A small encoder-decoder image transcriber, trained from scratch.
Model: encoder arch convnext, encoder norm layernorm, encoder patch size [2, 2], encoder depths [4, 4, 4, 4], encoder widths [64, 128, 256, 512], decoder width 192, decoder layers 8, decoder activation gelu.
Data: trained on seven-segment displays showing three digits, 48750 training examples, 17.6 epochs.
Rows from block 13 of the image encoder, named by matrix and row number. Each number is 128 + 32 x the weight over its row's rms, rounded and kept within 0 to 255. All counts start at 0. Numbers have three digits each. After the name is the row's rms in percent of the matrix's.
# fc2: MLP down (encoder.blocks.13.mlp.fc2.weight, 512x2048), inputs 1368-1595
fc2.279 100:034099118130123135082159086084088110126142162093106158103086133111099072157077172156109106142139136193164155173127156214162135127147146122117125122162157112170144094137099156047092078137109177132143112137146118078130123104113194127118133119077140112162165107113149173123158096132139203137161183157194125129135110092113130144087120156136095121097094136092115127114142124117128159122090099166117140154118132177136138139142200115086157131147104154125082101129109105129136077096074145090090108113139154126134192109145108147166117043069112107138093156117119099139166115125148107069162126167124159116145128112087130113152078097101078172132115177108114123070143167142123145101118092081188067
fc2.280 098:135184139141136158129110126126118148134175126072092148173068069103179133095177085106095138133125124121108168112147197089113061125109146117104124088155129109164148133156134164107113126118121095140107135125156096155065120156146052078110123092207152124086147188147123082136115119158171103119085181122099114167163092058120153079139112080138079106099130115182113106167106109147140109131162138124177128104082169092101098142120138129112129159084091197085153152113155118173116115137174177120094168143144136096077100137154109109127137161085132070175119123107134140151142154151107153138133124119136101161134089105161135162178173061136186105099128153142088125110061143140168112120177091098095168
fc2.281 104:139113139122134153086124120159133112137109144101133189145162142130167116137190131111117154097110091194138161151171159151160135128167089075121144116072172139131085078141146189059174122098196138106087144099141142163121101163131141125129152118102167137085126136155088097109203058114157112131205142148120108158161103092096152113105170134140112129153109155098096047133117162145148139120152141195101109162136142189094143156123151163075127091123104153095109135154099166164090129113114114146138112171137165102152149142127091121133108191101106114097086143118107131109135126157206151155141149160136125091095109172119079120137108116109158099106155187092114108178176108140135156137136109111129117
fc2.282 102:134098124146139155113146083168169115136115085114132074164154149128104197113121154125153102151130146112172115131103099102115111125107125097127120148130161159154115086117145120116149150124083155187181135152141070129140142089154188134077114119190154118129143120113114200087150117148131084112094117063146134124185107089078127129162137112073177133116089150149132087130117133110151141088161153084127080180081153174198109163089165135117112178146126048139174075152158137137147156151150155084147189096045112170160105139061165171119121197109165126095091053122131122089178106082135121089123095141156078140133161070132142111106206122107108118166057141179189141121050090169143146153097099140112147
fc2.283 098:147176143124119140108121158135136121143109115129131025164069140152078109099155195107138153144162188107160152147091053148110135119094132116092100115118150172190146203116186141160139144180122105149114162171101135129220160172149125105091108171134147192143080139093147194123087139130139087135134122122168112121090097138122097108135123138163156123136151169161117092123146098153132156099106077105090081122153126105092177107191119107102163083100135105171125146089110141127137140087167125140089099129137070120147153103128111132116088079180093132127129128125180141106121138103059120126097106170157146195096095110098085141188135123164173134107127178113121138124107152129059149120180095123139121
fc2.284 100:081143117098083155134165134069114122114071147107092169087127110114126096131128150148125148151144080071176102122167140159137138123146122128205097136168149184094135184136195157164139109148100137085150162060130039113167077076177162118142168170172128097132179087131119142082188111120155132108140109138118106135109184100126163123109155166106139071137176100102153162126135167107141107139124129118169168093136147126136073102133116151099147144103192152169160062136143092127170201153086151137093117114105145190117090136122120140178126153157143146155121095215170100164085101128082097123103157137111102190119123137185117143156174126106092190125117201124181148102190176114100075127082090111156136
fc2.285 103:031130066107147101087108178151158128096130187124156091097175115117125104126148156191090163114138099129160112143150058145123171153145101153152103172106101058113152150110048183129096144112127115159167100158156052146136087154137125137097122169094142077095123128144072060164134135111103157094144142133116139195144091147175087099086195115110098160110129059098113082163141154145172162189129110155107115121172126160128115147100074178108143134133120112121124135173132098128157080166147165145128041123100159139109149081136135100136046161111090058114075161113139117149158121161168127093112107140142113129137104128144142160082134151130131078138158181054159135184117158094160098158153142150133124
fc2.286 101:140124089156114095163143103101178059105071140105166180127127179122157088161076123149113118196158169131146153120114131125092158167074146124201137053094100164130137132110100074084096076138115116094158057101114152119187158053119137131121124104182167151177149061096163188117168197158120148073171098064039131148114193082108108133090133078067112202162142143099140136154120189112113144135217082126100099085143129136185159118145158119137167152131168151152093165086132127125105126083116122122144146171060119159129092137153150109080104026043136132135189119109075085219110139114142101132149087100159146132149152136082152112155156119215148135028157136138155116212144138088135117149124149142097139
fc2.287 099:061122156130170135140119141148161089164098105128122094140110176121114072145124182161098145127148094187170151113215158160151150127089132214146140054136175175132107158125108106169126061132138107111080123130128149173101132158122177128128109085138174115098130159191113160119154121150060132171114138124053070168087186160171161185183122197115174113177103146189133133146106114134120156123177154059141153080144112120094118107147119106116170107116120114183141177121128162180127130156057127067150162062131122134136132124103109106130172130087127127183148098130061148094091066136124158103141087095126133139158115136138132118190170132108097177129119168168173098123183154156077125151137095102106142
fc2.288 103:193146170140097087093128168115118105108147123069095161082154114109103111135105142100125159121102147091124154196089063121104170123130170150121175157161160080176123106157111098163131093141085162127089121148174095098079089078123175103121185187056107067113122134161133157099188105144073066138191080132151102132135168156101108157103111163144119174085121173136102152092095102173127159129059131165121066121119105071085123114065156127138133110121131158137138139143093115134150129082140143128133107149073148202113124072127112114153088163112090134141126130127153114150105165143119079113063087087119150141113141118103069134144129129157054113124120068097157140145162139158129126139165163154097152
fc2.289 104:122115090187150157156130175139132131098157173082172167111131160126156105145109096088087180143108147109132137145080168077081174138117092091105172110090153108130104178202083156137083127123089096104131140116090111167117141153147141117129087142132066086165128163120159138160093082131077133135147133141084129129085131106059110126177096139166138129156166186117127099126083166038142162103106127095128071120081092113134126132152155143166124159118161103174130066182150140112103089120120137123123089155142226135095145132157077179110103117106202128086132102131129114139153143200111130125153104156119159119098114096107042086179165125181155158151116126044196129075124125150121165136141157124125187
fc2.290 097:124128191115154099138129138172156129162091133183112183113095113157123025172146154106111125150133065172164117188176159085148170100121129142170102073150128090061122084113173176070096098167152149100140151085108137078178167140101137134115110079145149122130089051135088098153112131134126105108141145138115154194137107098170087179068200135160091149153095106159148153162152089126108156127149149140170122148169145162073140149166123053161188148155125109150129179127125143135144181136068105148114135163097156123136158140054109083083095059090142155156178058115080117149087113062181091170138155124129121075136120155145117100102106123081161111135119146164075117183099067097154155061123144146133176
fc2.291 102:158104106137063141152210103126068146074128138115138093094132151167084136142123077067138069106108105109116140142031141095134150138149071099120156099162176134119160115134132110136132085147115158093142159132139152146117126118144138121110098105112126125111140147169126180109075084159109121124122087135127116083103113130068117166172138140081092168137126174129126113135166052144099153099079132125163103089136144168179112113124145073091158131096149106181101118136139133168166140102108185172177095150154155151186142149174101164113092090130148146101134151085143116094087155141108124153093127059143140179107115135132111147124131122149096127113101155159109129103114114143149168135057187104113110
fc2.292 094:158146146154100225083154130179137088174115029147105095127100124208156127155105129137138171132181138177164106092114147118104198134127114075106099075120091161181137120143147097103142078132081125137118135085160146149111121112111098171112110148114110147122119123147092126121144197058140124184108092130079125090110123129149117161145130115114059088130133130141106134123177097100094164167072122193104176146137220143156163110144088117186094138105158101111135162114122173107133143086101140161109137130125170129137161154145110069105135149167115168128121065073134065128175106162189062124121096104164104158159147139076097148089135088133153143124104070099136129140130122174123130137147074075147097
fc2.293 095:167110128150126068095135153137129111112128122135131137133184159114077131167164160133164122142112131146131135122111143169107120111063058135096126128133040145111143119096119122127150145167146093128097136115172183140122140150125173190125119129185158093108141126111209144140128117115123125058181127113156136105120149176142099158141109096127154105144143134113117173103099153104125100185109152125210156146136173097104082145158146098164177124060099101072130152136112184125169116111123129134157134127149102100099090168104093161179117079131087132163077192145128159137104166139157082143094157145156134155066156124095159209158181142137104128112118132159107135128112108099105150068161127138133089
fc2.294 101:175127140126120124157117154180118120151132158141160105173133114126103144074095107065123147105135110112102089121156107161198160120160117138108082148132099088140142111089116176115083119139134058103154149151175092065172136138116154154125136172098188159090129151134184124139110147079137195129112168152169158131152071147148131068105102094204098143182115109053142115114167084137134083139147158117149099123140168072077153120143120148164124096119073181163107116053104109123073060095157117135124126161132114132132157152118145139128165091182115102166094139093129158140122120227120157134182085173078133097122145151174145131073085088083190118107106158072158093165135109113172107082111142136162064
fc2.295 101:142141159160152156131176131138104128126127125206187152172139133129159146160119109133082142078126090148154074110116132224114148110093179160127193175159119149124118189144141146143121117162132139110133065198137081154089060142120154105161147111162168097132142099066085097143138066090104194139100110135123118127133109137122168137117086171151117163083076151143148105171145115146138169137091166142123169075211138150187109112142148159094108164102132115083147117142123161133179174190152096130120094147074156090076164103095186146141160123121061092158072047158178166105178150123120111117132194104103146151094106118123131145105132183104094160085137144169150104072150108080154100186181122097105126
fc2.296 104:131104067116180170200170104133148103136079156092167165144108124149118089127112135134138079195102157056136142182141096026099098103124105115126139156116128141088138100109081147100141167129097185106104098113146161124116144103127162116090056126117085188094120140117091132159179131142113083114164118081115099134135156076131124230076118095086140121171122098161110102063138153104098110128170117101164112077126157121125129136191143118137182099188175115108102112080099180140118126190108155140155134072126120130154149158188150176221091124100163077144201121107108108126149125125138150121108107124142094110132132138146167129112148124162122111133174120160130066153165132094108070058124132122172178
fc2.297 100:139109147161128113111097126094079127145153137102115178137121037039117109093160100138119105075176113154140120155151113133076148133061222117158096107118183176071108185149202108095105141117107130118071151082170095072157113105174095098135143164100172092122136153097067153105136027119082071133082138100126153136108192094163122115142100152170120120132048059100136119110098070124143118122114163151099112138118113158052066154087096132170102142146128098130108109118151078118109167133118137130137106143163174134155091099103113110100151155136121117159104127127162088104101149124157138079100139136142127148076131070157139102109121147067075117148152117166133116092135164139101155100071164178164148
fc2.298 103:114141089177156140138122155188098082126144116105119106078114116112159182131040149092117130126099176073148122058120094147112104155138062121132174111129139104107128126196181063141156113141110104182150129090087070171144091136127166133083192148170082137136084111137133141141092158131115159103085155119098144127120143147167091115145086197088130142094127122160175149104170140109172071161073116053134124122073124131097103096075140143131131128116166157082107114106143123152132113122177134109145144054159128112175146074121176136078147154116126143191147174128141130079122122210149072089089104172101154085183169096116036135131161135088146148128102142170114126199100102190140156137116132163135121
fc2.299 087:066118091153116114117139062095093100113119105141167117187139098114173151139142131189054127128125157127147104114136148070111055150183066128158174132124179203114155127079121176087172130111216128175064090151096130156147135171101111128096075090140140151145121144139141145102106144124171155127096162116142091072153091068096133130092142122095103154168158207132228145096129121177087150122160089209154144055127072107047057144110186087167086060133096068113095154153107140159165126116169209105178136079057130118146120149112097154159184167149077132031071164128157123170169107121203228126138116081134113106085166128133147105135172107128121194097140144132108149144108219135136103191130125148142147
fc2.300 104:110153166126136142145150123160143108195087121108145112117152095070192130160096170168060157135073138180131156119148140067083154156169196172088132117149115160182102089101152101096151089116170121127136113144163118149159096140137170148135129120109125167159117126117134142121201171087090082121156120127090119176122199080096193142096084167150129104136119165120122149153145166070122159178136207138120152098151105123132072118151160157092129165165096098138124175059111112110145116176120153131121130061136104143135176159106142170123153113110081171156095140081081140137156116089145083112182107120124119086181123142149112117109144164130160158142121144146119101149077103148129115132148068125106110
fc2.301 098:137177145060102133182135113171082168125096094154104132053096143121130090083095126130086071092136205150077139140094141120133174126109149096147136153096144130151091138151157126132179126162184143134140087155133130110097080136132096160157161104129122211123111103123098083083111115132136142106120109112106148101151121141253193145133134144165135092109111181166084062192158143134071121155119081113110131154129114119081135128115109129111142099136098158122122154168161131073078165130165130151163097113077104136068135128110188173114136085136113122123133113157133121107109140098155152142115126109116146106090097195119131164106137117162150114102188066130132127115115112118168131173124210183108200
fc2.302 091:110108112099076145061143122122148184108124108147139140169142145143106137123131090113116113184075115176129115166160146141122111125109135146090122140118176151128100119066159192109122170157103083126094120129215066142126176119119148172160206112065140115172145110067127124150173132111076144135063218135121116183139079108126140189093098157182160124136090131169174123144139118129125088172160153184097117118121091119122184116167130144146134112130106103132181098130124078098107141122076090151111109190079155108159157143096141095120173114077080119129156170123110109148144135064148149071112113159131137159122132117098187083160138159092085099157127188150146147148218145152114173164109108088170179
fc2.303 101:120134147178114132194146099137149130096152167150101148095093132165112083117145092110130118203174145129137151180176107147090126119137117146076163087154138157131163166147111135104135098110144132086096131154042160164127151124168115157132212182122078121135123130111165141119163168167087158102099074130147121103113176162126096151174085189127148096181129172091130111141115197102117192118130077084096127155084063105161141141164205127180121138142185136127110131129218160196139097127131112162124116100077125193177119057134084163116135109156122125119139137059110137115091128070128159148123110094193182129160149138091102099114137116099112136118133143168174137152140091124075142098101095137129123
fc2.304 095:173097132120081115158062120135080055142141124063136133144085162188125088133128198114163126143114141226133089103127157102107162152100168152165055139131170133179126118164130150161129111159101152108061120157082112092085105153145142140137131106131157128082124179170118144168137142126152130111143140133129152118113141073202130086167111156151096142098166140140166121129065162137113134127136124139114123144138098140139119166133174177085121137193141073123170089091129129127158126154145130113113155107132095145191193119074112074158183130111121136109158120109106120066133120122134108151105138139091187145166086109098080113114153102113068125152127081123117082123098135155098135110108111136166098
fc2.305 096:184167078132134126117102083078088084128109156094166152120157155116136117084076101120140142116147141160094092180113140128153123100158100136163189083119124132191191095177166101176117101074142155140178117146140163113161085142091137135145134096092115132100147197157096197082096107103129160130148130151144057132076196080175153173115109160126116149115166116103032126162127149138171132172137131091062141140087135148160085156090129138101083130134102102090133111177142133140098074139148105168127136157087186091132142106128122112178051149124107055099114144109190101109140108100154146157102130083108120136114186078156114147139187180140140151125102126108123136088140122131135066053139080156092091
fc2.306 102:072108116182118124184173146141127140127155151110107099124123112141059150132138106115127149160133144094105080139087077059112143112136114148117133097152137131132111167144093092115095093123093125142093124145074140206159134043160086147209125177128130132116138164106113134125166124153072079118166107134158092183097119166153106149148112188093132132102088146128132094098141134108150070042133099123158122089141081109112141156131136170079151061194176104142079100123160136147108149137094144102154123154072142183191091135082124132103134124122179150174157172115180129111146121124154085126149186124091127119113093178151119104189107131104137148148214142146145104117145141154146162109123120104120155
fc2.307 099:128128085116125141100211111118137106143121090100085124120163138130126059098083191163135127082106173075100124119165064072124171124130126124093113102094126123143141171184136127194170162135058113100112087120113120067146125079119167160131150155091119122107125152156139075156178154151126110144123169049113125087157181112097081113105136118176155130159119103093149160166132095125128072102072086121073155162137148170144095137088128133139136113070197179136130148016137134138149120077137152105081142147070173190095149071062132159104101108143107109178178118069119153149177100093137108106133126081134159152126180124154072074139152102107058069159121158130195128162146093120104143170162107156091149
fc2.308 098:116141094170122082183185148121077146145090123147139174181138131080160124120170128107110132072152132171179150147125105149124162064101095170112152079179143108081200102105061150064096090067176138119139118145094094126138119132147103107115141117076160154164118143135129156128122124173110175142133082099170121139179146101106122160140114127110099142137131146040165157159177119134164115165160126234183124117137181134137160162157143132147159109121153179098074121063107103100151167150175119144098112151179191091119121106167072141101109169110057127097156110135092132149135182150195066136080131124156115134147152145143121196113095079144111060144124101109139110141101112140185153124021129124142188
fc2.309 100:143095133120168164118090143128108173122156136162092141124180173155147127157100061149134148085162103047129154125111135154128106096158090053143123154114106122113160095127071164136135088132106118129134145152112084088073168131087119154069149152132150170096071161100148097179077090136146191100166114147099158184126062144157114108110156142146144190107144077135172149107131137112150103066099107132194186132156098091117144126138117125095063104121147100146159097127092164090118112053063115099144135112092122134184138170136162152149118143157119124126189058103124142206088154148100150132100183175158132113125107143118092104158130132147138150054153174149109133136141083088116172159170163136116135
fc2.310 107:163126102106173099162136102137151086109173108197101135102115118092134087145150163141114161193134126126132109140144168081126101162102160167094149181109116158130121172122068120178114092144056106132113167073060168142171095149147175134095150135099120136138111114171138149139219156129146104088097114067131085107123143144079124085107096145164162089133170097070109125102109169114149153144179099193127087150079119144098134069143162171122112163085158146154119100129088133080144145120149118128109140116113119114108127101061170093117157100189095144151210124172160142166150051099121186096204132126137092113172148144100084113158137132081124146095087129119125183124138184104161094165148076113154148
fc2.311 106:162096123147149147121154127133103125136151112144053109122137111138166164143104170092153191142110146142168077111142111105118158112136113110092101181103188120138104124105157101165150117145157154163153125160140139074112149167168165096144094192156088184122106155089178119042110073134118174118069104128097085066097150116212103106134163154142135097152172154142156136094133083142127134137145140161086101140097212108071139123102150193133116127101168113129177129110147134171135088132133115130130145082141137131118084201106107133136177150161102095161161127115101136126116148183116150130196082095130133083182160110162126137111143115105148160158112138151103130078092120112100096149171137112170101
fc2.312 098:079132087128155137115135095147079142114120145172185110151148158141111208143113165096126096112134128102141131149104135126097139178032110092152107144192103124142105164072121103087134115146102091090180103154169108171141169122139135156121050090132125040137130139144101199108130135143139157112114119146094108107127088131149162141151117082118137114116113134134100164110147130141136156161155158140112110172114147095141099153182132108192188124184178079164148081109144140119180127102098101182080135167120107168194105102162106114139075129152152131111143118124072135148144187119149125079135161069141175192055133150158040135097143156153100141124157119132141096141200079176123109173125176128137153
fc2.313 095:140162069110133138148165114127091163123110174100152105125169140145117160132188120151151109171095125072110131135146151084082088126067154141148194154147145132164156103121114126157134126135117192140111101105102156118108151132115146081137183089165151113132127119075054182030164106123134111115188113107211140132176140134162130142123114098133122153086135122142134117118063125160128120111206120114140152139159155167096135098126121159146127158137093084159122106088120092123109145184117073066154130149145140170114113169086104083147128096096087104145125085194146195100155143150091187071134170093146108153120109132082133127105152116196133155136186098160130108145108126108175131097094086090161221
fc2.314 105:115149169141138102092177105117196143132105134110081093143109119050109089160171143128129143183108115083121091134129154183125154166076146143136152085181105149121144153140096179088160158098118113097116135089126129163133156117147146076087129161141092121146150131169124137100222157134068134148135125153139072134139178079230118145091116182113163098168137101128072141096064151113082126197146145097090105135172128157145097047119154186141139125146125144128057109093183095160137110104107140096184146123101124098147094163164137117173127144138104072153131113111156045106122074124123116128147117118124147113176116144124142126141153178133135203158155101160160099097138137137111090110186115066135114
fc2.315 099:184139079109202137139178106142129158126154128191097094144127106078110158140084184123106092141111171136136137108182157123139147146177086117199123096104151150150147135100148113145145134149132151146105125132157091172123108124151142151072172080141165116109173068147161116119122153106184065077138115139156120072197156112131092144157121155163136069137083150083114175097148150099122149107127159128207123094112142152135130153130156085116105099090109131117056124074084152155162189108069153177114083098150138164172134132133201116108102120128155100073146199123078155185165077138114081122103131133151094103152088130136085143087118107084088103130108112136179105115143126147123126096086106085101112
fc2.316 092:141085088091154122166127150103127154118132151166174098135100190132127144157111081144117079124109108124091123087055086080171142160185060092120099221143044135104179091115168101133118151132110130086134116155116113087141164113094215183151138092140078143116151130166142163095138138165182124121117082144122147112149094136093136083158169109130155108184210120126155141157152176153130094110062142176160088095157134130140159117191154077157193141165098164150122063173135136056125181134095106074090133176098104081172142168125099146123139075106167115097073090111104096109107148124104087097069131177203086146094142135167162137103158126132121175099142116088124039141131098113104139118053109159135156
fc2.317 101:129069139128116139158142164128150139148122144214104105137169084153153173162126174169207144089091147155214133115108060179136136110181163155080094210110126127058119112149126121178149180096155073132161108096107124131199128152164167111150137079165121197156096066116136156153073094100094135113066102160120101123166161198112147134084223157117171115131147126131122174113158090146122097141132152173153136133170125114152133104091181121223117129115114156057103124051165157160162110157154125097087096103191096087126159194119146162143120093142153142134107167109142184193125105129123122122145132124162096093125157110096112132145111138086155080111127150129116159150109146140137170088203095125141099
fc2.318 098:097155060113161124169208134137179150171164093152148134157116178134106106098154191158087123127147124114137135162149130132151094175146167103192162140150179153091203097150129143168101080106175177169157131139151106127143105118149138128155121151091167106108110145103173127191139150104062173086149134089132144148125156099140136125151168135155116080102134104131130170100101133071151134077060090101112197103081182159147112159044106105093151116149119107169158120130163107135114161149094066061147174176144154095099130064129134121128138130111129098175146067176118137148135126160166109099115112143109170124108100167070101125116093103083108148134124128149158104142113128089121116163160064121142074
fc2.319 106:156145116063146130078157159147122115103128145102141147146166124175175175071144162159110053155106129132093077108112099091121130119092074109107145141083130165116124104125115189156083166133206129139193117146193090130108140192112129155104138130072158083192153121134075086105062105112135100114154180121101115091185164120189145122195129075128166149129143162145103101120163107153127149143128132158144090136113140154118119216116132097117165127084115103136145189133104170093239140142135121168132116172147096107088100193125136108108096118131209104136097086138102104114123143088143153155095166141130107139102120147163152194094123110143132173068150150121151107128156123110137096169110140163100118
fc2.320 098:123131139131189141175121159140127184142080134201088134080141078146130137133185171098161171093161118087119164079076117108123111136218147117104140151122141109103089159096120166178097179137128161156157096161114119154128158127143081083149094140140137163127073111147135056118111081134129100156094110148126143140089082129084159083084105119114125103095099152113127166129121089165098124134127125116177157127098079109124157195135083144164105144173090163110109100166147111118160092079133125102090126062093091076130182114148099119139059125184120125099109114186123113100124148147121149094182159152144116172107105114157130113116116115136150130091165102109142164118089149201148138154097167151121069
fc2.321 103:120144123117169137146123118108212120056122104161100180174153074086103106097164127158116175212117120166082117094118121057180106112118157181088163126124124133107099106139136198108122100169167160154131128103152079091133168189200149089169113121102130159158122103158102187076168062143129061143172123119087142161086158060120185159152123096152128103127155097122109132144068137131082100148168112146146127096114127135164132135136143111116155134170170129189123159170184162102119143096104116135113154197101138135160046141110128121078132115132113185114137153063116155144165165122129114096092159116135138081154151086176130115136162097147090122123150109147100108104150150093090230171079126134129136
fc2.322 100:079108128140132096150127037128123158097172101156115150078150088171112110138117127092108123153089130112104143100143089136142089125178100097134113159125162139157134171151102156119095162135118159190117186153174120170142121114138119153083095100133110125163144135117170131082050086157139087144060142087111125082046105077168173118212085124139109119098169115158129109099071111158137134153142140194125158119177163096120119068157094077179114177143139141130128152091165175130084144065152162135137088138134180103109103191133147073093120111122145164092090104068094136135089114126169133194119157097148150148097103128105158104064073138121086068143157113098081108110141119138124157148165154066154114
fc2.323 096:113102149092097092115174089134142150124141135135115160152105097155082117183116182120129093070083183121040101090158217149105130166109174154108123154130123185161085168079110137107116131172082159134197130169137115108122123127108154155101066111113116084089145096154134169086109175151142148144165139078098127189125137085144141120113127124111107134145107176162114138143117129091067130161111130113105070129092145096069130088130113110079121143135102142151122117142117113173145164127202145147099083163116161121155125090144126122086124145153185082150169143126070148075092133111181173179167152110125115148096147169088064100157089112168080108165098128128125160124160084195088148144142216140091088
fc2.324 108:147150162125084147120139084099119167065128157153118142162122160188100205131136068175091149157121116082131153096106088167112102145080157149073182116179115175117180082192128138192158146180088102049096147089186114154088165129102154146143081155115156108189131119140076187101131102169111152151158114122131130161113090151108086176112101113092111159147103085127097145136125119081153154147126160113174112142173137080126116083187109140177140193154165163140144132132092146130149077105143203132200132149119181182194142173160136108131150172128055161151114078099148111151091140124102060120118084120136162212113124138160159132161168095125137149080125146107112141110195115123168158118092125106149161
fc2.325 106:137147108074138108098162154132146077140106105080148115166128231128116192127144181140137161148094145104159146047117087098159146111120152069132078111136143084159137093141112116173186138145126123117049141174152113121129091118178123145163145176132102084159162126164073098117108128072112105163082161160133069110109101112077070089154095063146062125109129152128144089134111115157131165104085181091113140161161136111122079121100149079165142046111124092125224086163176161147147103100134160089175155113122139096061132181078213099132100150136152195137116124112102088084148103164113140100157088142113133127078093102114148090171166178162128094209185114181134148082113148128120132136157070118181112
fc2.326 103:162128127166111095133162159147122124176137132154071112111077163144116117118145145147147139107147108140166113121166125133047086154153124119096125138074112170123091146105122068180128074152111108125131070107122148117131110102116128107103211099128145125159069190125109114154103110114172064063171079115137118124129104077096140141164119120093161087121127117101162130155103190173097069046149099158116098115210076129082102115130147124090120122095109142117103162099149136114142123135177115149153188135139073126074116184123113090151146131175097163198157074084138169141090114115115185097116135122117102063151123109125125108194155150099127115170125136109112106145099191046140138135092107082104137
fc2.327 100:106137190105083108143146153099129131114067125126111178161119102126103187089144187117099167118142101102109093136171116164120077060093113173095083110162175204122114166073077142175151161166149138079109113092122151152112141116149136115101147061149109110170117109103110141166116168148131081142201136109115154095120157103115107069118091122164178119107112136131099143176084080117089135045125086176116109130127096102088142073121092096128156115133155168132147154176139106117116118088127148086072130146159116091137130114154146115088175086101131099128135162205150122078094148093082184150112107126175131158137154128058110118134108124131086101174122150145094144143148130100111147213126129128123182
fc2.328 092:111112145109015056123139182154173124159150141190108111154172153115161067105115157178117152120115114147161130163136114067135067160098136218156088148087027188114131149152144148114177160141179080098124093102100162125147124143171111168139192120095162126131115120114128139180165188120128172133147124158089085183088143134111116108136175124199200082121138136169102108196098159077127081176115134146086075153170102145102166100150171062122138132163113182096122199086119111140074107135133138126084097051098118148103110157119170138173188134148098142136142103113133143104156081154126115126118158099120130138099123184147130112136106089047125140118081085140112146144101100068124093122096116133083106
fc2.329 095:105101084138160157142104154154080086200167074124105130127162137183088087174100172172107106169170136114163129120135099137157140125064146084164126064108116181154151111146117088170201080166159077191195121089191133146150096136130143123186114130189059154162131156133126120100130140148169097115130100129104137143147085096147107080154073100104117179120182162141111122143113183122106088124118199144122155141079117155160082127130112097113160167121080143133126087104147137154124112119143132147113127094154084083094101109062136119127185109167147130173130145125098136158153117192122147115104097149106123146171134167074092182124158126088172125182094113164078120174162113140155172195192106163101082
fc2.330 091:118122129101161140100111075082205152185131133152153102189166202096116046133129146135213116117123154116162105155222109095160161071194171072145134129089163099083124131060114082158188156126178183178159130172164141185109134113126149135138182118165129170128088155106113191162058127139132130142117027091135069161125169101132108051135148096100090180111083154166132116097123176109114112106117112172116096106155118129130168162090136123173182109132066113092114134163130155172101158115095122145168202122102047105149089099146163137150100191189174079100116143132159102062098152074123075173079097164125089113132104153079143119136112162162157082143127135150078157148085145147101107105123089167102137
fc2.331 100:130108130085152116163092143119200108143056095172100073175135182092127102142155147135119093089102122193143145085154176168076123152113141201118087137157085172130154117115095055190158119148174140076100123108122194119137135156103116133177187134121160135154097174061106094189118168120147077164190131104158139181130125139140150161097095112150091112163127164116090126149141189166127118133127100162136118065153165139086137134086114165119147087078107076155128156167221180118115128154064149145122148091127078098136155095129126134123141117080143153158118080129042125031137105094164097124124108170140099068129160076097109144077131086175106148127134168128130144082139099151128073091114075153114090
fc2.332 101:127122083145098093074157070162204154105134121141109160144119117128128120123148161181145204138126060107090135142138138166077070086125098141134182064138133049097069078125143154080192169155163113161165110100150076125085131156115150134164120127060081138110147152137114135112115154084078149175137141093168082165155184105207108189099139183129193150151109112093165140162109087143145138172132073104130121072125129153094114147083089136124127155109133165113089125131161097151129121146225177149106078088097104125045162108149154158132138133083110074153113137137140074105177139152148107124160146140151140160160149120142150091080164112100126125136148088072142193099132174173122056053136106183133082
fc2.333 092:103140105061146129102179096122190138104085216102133175133151116163093146159111100131100102112193083136160115138190102138066073167123156085096154101114181170135078129173094117114118154140119152121122125128110132142071186165076128117097155133105144120151136150125134157126162166116090086111151174112131128116125046141114087148075105178121185102113123134126153163189157139074128149086097165099114109096150125164116119098168152174146049105139110173137173167129089141125176104165130142156117146136104140106128119091174110138092127110161125172167112148135210169099151122134222120127147099106192095173147133131085127076112141093165126147129152113090149188109151165155149075181096100097137149
fc2.334 109:087090053101131189183076121149115140132156183160125144154113079099130122088128154095092167159153084087059144071126075110148097056071163133105074141140170133150110162136061158163097160137046101145158126102133132122145170064148149112152144132082082162105122076147174178153188129150154145163111123120112157158130097122165106168124184166213127139112110112091111180094103110087159116099168103186056151124124144130098140106072094197191105143177151127144112089212107118155144162118139126110109167093110182180119118194121099127136115138137099190131103145166150122121130121129123115097140108129161132147153146150103074123157126139096133134164113175143174140160162148099097123175172138075081134
fc2.335 105:127114085153158164118170153122151120153123123135124170128108174155133171092083061076160087134126103120092115090059109096116126096168123105149121149182172172154114161153089119143086183193128160130130156115135125114154111112150113163142113167106088118128162164188081164105180129144100074108128057141160104101111135124103146142167051101169123122117121182108105137126117178111165101121146132103126182135120154132085099130140112198103137165135172118060118126153125128113103138171142060141175167155155113126117095185097126164111172082149174152120125125160118090076182130110154155152116116162179105213164121111101144123139163138122083178142115091102186145130117153122099145159141110083150139
fc2.336 104:119102148132104141110146095119127135112164119149132079193079059159110138102143177109206079123099145176083119117162079150118207142110156174131160097098115179098096076141157097155139183156146108204181083130122089163130129137157071153115142011082103135076131143154134151115103193153136149114093096116132214171173179138185148122102104098136164095095128110175118126112109139175102143135133106144153063183115118135137133133117122074179130117100090124143162144074145110092120106143130118151143097162139118135172100114141139107110140167136118092067204121078093139060157161134131035138081080156117123162096117085151169137070080121135124126135129168094126098126094102202115159109094121102138132
fc2.337 105:125153129141200138100108099141136127149187114124186100223096122079103102125087130161088108078139135183142121094122073112105212105118102099184141122153095099158150099116142125123178157111143037130178134069132159154136096150170097121125136105072145131138111118113160148116149155064094182083115129138185131107121127126126144112155146096071153077169128138166132155084159149213145099155162127104122129147088144151162164146095154125149073061134084088120127137090135109120158133151107119181122106076128089110162108164161114136133133133166090110053146087147179123093141136181089104165129176107068141114117139108171178160121041176170129198072141116120123107117134131122122134121121102080160139
fc2.338 106:120168210138126195168129061117148129122113093135102126164133157209054102195130054113087100164135168196087125127134171121121134114090147130101116085156118076109152137156044126095184043149135197076099098055125141104110153119150131108130184144116135131144140139126078129109146100163087070075179143097129139104089143066094163127141098143141119147127133155174145101134149192109079085071138096148177083138114089121085107094124158137132104100163141111113152168135142196128098162113075158126138125089150161157160149133169163165169128129057155147151076153102146136095097212059115099137079142100154112148057117128090097185152106105166086070135105125179084170133119103127132135151111144107131136
fc2.339 102:124162166112137177131121095105091125115116152133115153138110138123118132159159140125172137120165095212128138082147165132216078156150109200116106181131160106127157106170075109107111142120055125162116150100175109057157092129146133191162126126077191159063079119137167133188187120054169182146089130111139139142128105155108138147153140121143113107137098172105139166109100106142067175106163164116160156102118153128100159123079078106159058200161127162108200140104112179138103154095086132081167171095123162100058184134201113080131161149084124122080117099121054134144137160072099131119138115097064091078120128094094116085106072132134149132118142101130110097123127160158168116098178118147140126